{"arch": "convnext", "model": "image classifier", "dataset": "close-ups of made-up surfaces with and without defects", "train_examples": 203450, "image_size": 32, "crop_scale_min": 0.8, "horizontal_flip": true, "targets": ["defect", "material"], "num_classes": [9, 9], "isotropic": false, "norm": "layernorm", "activation": "relu", "mlp_ratio": 3, "layer_scale_init": 0.1, "inner_norm": false, "drop_path": 0.1, "patch_size": [2, 2], "depths": [3, 6, 3], "widths": [80, 160, 320], "kernel_size": 3, "mixing": "mixup", "label_smoothing": 0.2, "loss": "cross_entropy", "head_dropout": 0.1, "init": "small_normal", "residual_init": "zero_last", "optimizer": "adamw", "lr": 0.001, "beta1": 0.9, "beta2": 0.99, "eps": 1e-08, "l1_shrink": 0.01, "steps": 15700, "batch_size": 512, "epochs": 39.5, "lr_schedule": "cosine", "final_lr_fraction": 0.05, "warmup_steps": 3140, "weight_decay": 0.2}
Rows from block 3, named by matrix and row number. Each number is 128 + 32 x the weight over its row's rms, rounded and kept within 0 to 255. All counts start at 0. Numbers have three digits each. After the name is the row's rms in percent of the matrix's.
# f: depthwise 3x3 conv (model.blocks.3.mixer.f.weight, 160x1x3x3), a 3x3 kernel
f.0 064:082170123129103100125067138
f.1 095:097109118173124142104067164
f.2 128:136117083141096085155177156
f.3 093:138168123177155124101126068
f.4 140:111096096124208117140134115
f.5 085:107066107110083162145131154
f.6 109:193131124176090114137102110
f.7 083:172152139160157158148167171
f.8 131:114201148127094088110137135
f.9 084:105083107072086106114130103
f.10 132:123148119111213155108134125
f.11 076:149110168139160200118116146
f.12 074:161136123167130114080066138
f.13 107:132157136135190098158078114
f.14 160:160139120178069103157115110
f.15 072:134085095098148080089099108
f.16 083:122095128120054133133163093
f.17 070:089130130112087092118068156
f.18 083:133092125048128125094111129
f.19 104:121066118123189122113094126
f.20 068:118082089094147080104095123
f.21 059:166189143156179143134124135
f.22 098:090159118152115171149186110
f.23 093:146102170062140124169129110
f.24 080:106109119101077075121143170
f.25 121:162145127167119061152123094
f.26 108:105115119095117185155184117
f.27 097:115134086188120134131188125
f.28 084:116136169130054161115121106
f.29 089:193185134140122137153116154
f.30 061:141116104122146102127169203
f.31 068:146173100145173170152158150
f.32 078:163145137128089133123196166
f.33 083:127100160070116134089175115
f.34 113:120115111106210113128155150
f.35 088:087175156140172154170129131
f.36 105:113087119138203112140156145
f.37 111:116157111073180156109100113
f.38 061:174102095100102103155113175
f.39 118:141147150148048147142150147
f.40 098:127091092092188097119106115
f.41 078:090137138089066088121137107
f.42 119:129169140071129079151162121
f.43 117:119160137107051121163143116
f.44 100:143115129140037116140124138
f.45 088:137154138162076076130168115
f.46 052:097082106133112059143112139
f.47 115:107099130163197103144097117
f.48 089:108118155085093129152114192
f.49 067:111166118113131068140071115
f.50 114:122135119134086190168101160
f.51 150:124146138141218140123143122
f.52 079:140177142177185126154136117
f.53 141:123086124120210119110138123
f.54 088:145126128162196157146141170
f.55 107:114128157147045146149129134
f.56 090:147138144141065143156177160
f.57 035:127145156162063140161125166
f.58 080:137115157116140215143134129
f.59 057:068107098145119089122111082
f.60 112:135120109088210129134123144
f.61 115:109102159057109118170134130
f.62 131:141135131121040136139142157
f.63 109:139112116135062188114147142
f.64 081:204162144135121163135124154
f.65 075:142079171118190124115149141
f.66 104:143122159133157201139164150
f.67 118:130133140154043151147142124
f.68 051:137169182083161107149118151
f.69 075:091154127070138133145160176
f.70 074:137106108148087179116070134
f.71 089:098138161129117140125092202
f.72 116:134121131149045130133167146
f.73 091:104102116112166165146062121
f.74 075:125140104143153191102175156
f.75 103:128082107121112120086112063
f.76 148:108078135102129200129131148
f.77 148:133186156081133149090098118
f.78 079:144148186184144102116160121
f.79 119:121116135120068109127195147
f.80 095:135145138176154075167159107
f.81 097:123136122150206110146170138
f.82 095:127168140106183078118096146
f.83 099:117134138167065170116096152
f.84 079:106129156102078084127084097
f.85 103:095089126174157165150132170
f.86 106:154099166113122138163062143
f.87 124:133131138162214127132150124
f.88 089:093062105117108118113175118
f.89 084:136112085101129172135083177
f.90 071:161063131113136179110153139
f.91 095:098104100101162102085096088
f.92 124:150129139159195144128180141
f.93 087:164136182155097147165151161
f.94 092:149107129062090151094148150
f.95 105:149157139177198138149132129
f.96 137:139171138137059170145133141
f.97 144:125124101141197078132126097
f.98 109:147136114211090116128132133
f.99 104:134066121132167085124152163
f.100 090:187189130112151131097116136
f.101 101:130141129098193158101080119
f.102 119:115134137168043124137133120
f.103 093:158165153157177115153135176
f.104 114:126161128113059169133160148
f.105 068:124171113183154169150162138
f.106 156:113118125089213128123119126
f.107 105:133091104168197104137126114
f.108 084:123096110097094160100065135
f.109 064:125074166069128134119109098
f.110 124:122075190146141104131110094
f.111 116:122133118107045164114144130
f.112 092:112099123098149185107118182
f.113 076:085158113147062112135097113
f.114 123:120097113123210135138095128
f.115 073:140190152117144176153161114
f.116 156:130136148131045170130132139
f.117 114:151137111104163137164057139
f.118 127:138152161130140170082072145
f.119 084:147093129082193101142147127
f.120 094:107138149122065176161155116
f.121 098:119135113148052126113154171
f.122 084:189135134170090127146094156
f.123 094:130124134091052104116091136
f.124 101:107120132073199110131144116
f.125 111:134117111184081104180135118
f.126 093:131081129138088132168188137
f.127 083:121152184134158186149153134
f.128 080:144100107140174112143194103
f.129 085:156154169149162138112065115
f.130 093:126104122115211100143125103
f.131 110:121128107084090121125055133
f.132 062:103082134086131072111144097
f.133 135:104099125091096137134194159
f.134 077:136103125108212131129143155
f.135 132:135128148105043147149127145
f.136 112:117103170163072122156167122
f.137 052:112119128117153057146115078
f.138 111:130084156157192100143109114
f.139 077:101202146131121113111143172
f.140 129:128115134099213100132113127
f.141 101:151186134106079133092103149
f.142 088:115098140188142068132115109
f.143 076:099104116120098060135145087
f.144 097:133109131179102063127092136
f.145 084:106132098113093169121158189
f.146 154:150183153128140146097068119
f.147 055:121126112098061079126111155
f.148 106:134172125119063153163151104
f.149 073:106156149111117179063139115
f.150 076:130130104169156134193155093
f.151 070:145172154136187090124124165
f.152 062:125144148100126175071107171
f.153 115:136169074137064113134128141
f.154 068:101100141091128190117166101
f.155 088:117084103091075090130098125
f.156 105:141121154089063173134142146
f.157 120:183105133140070161140140100
f.158 131:136105134149204092109108141
f.159 091:129132139137058178165121138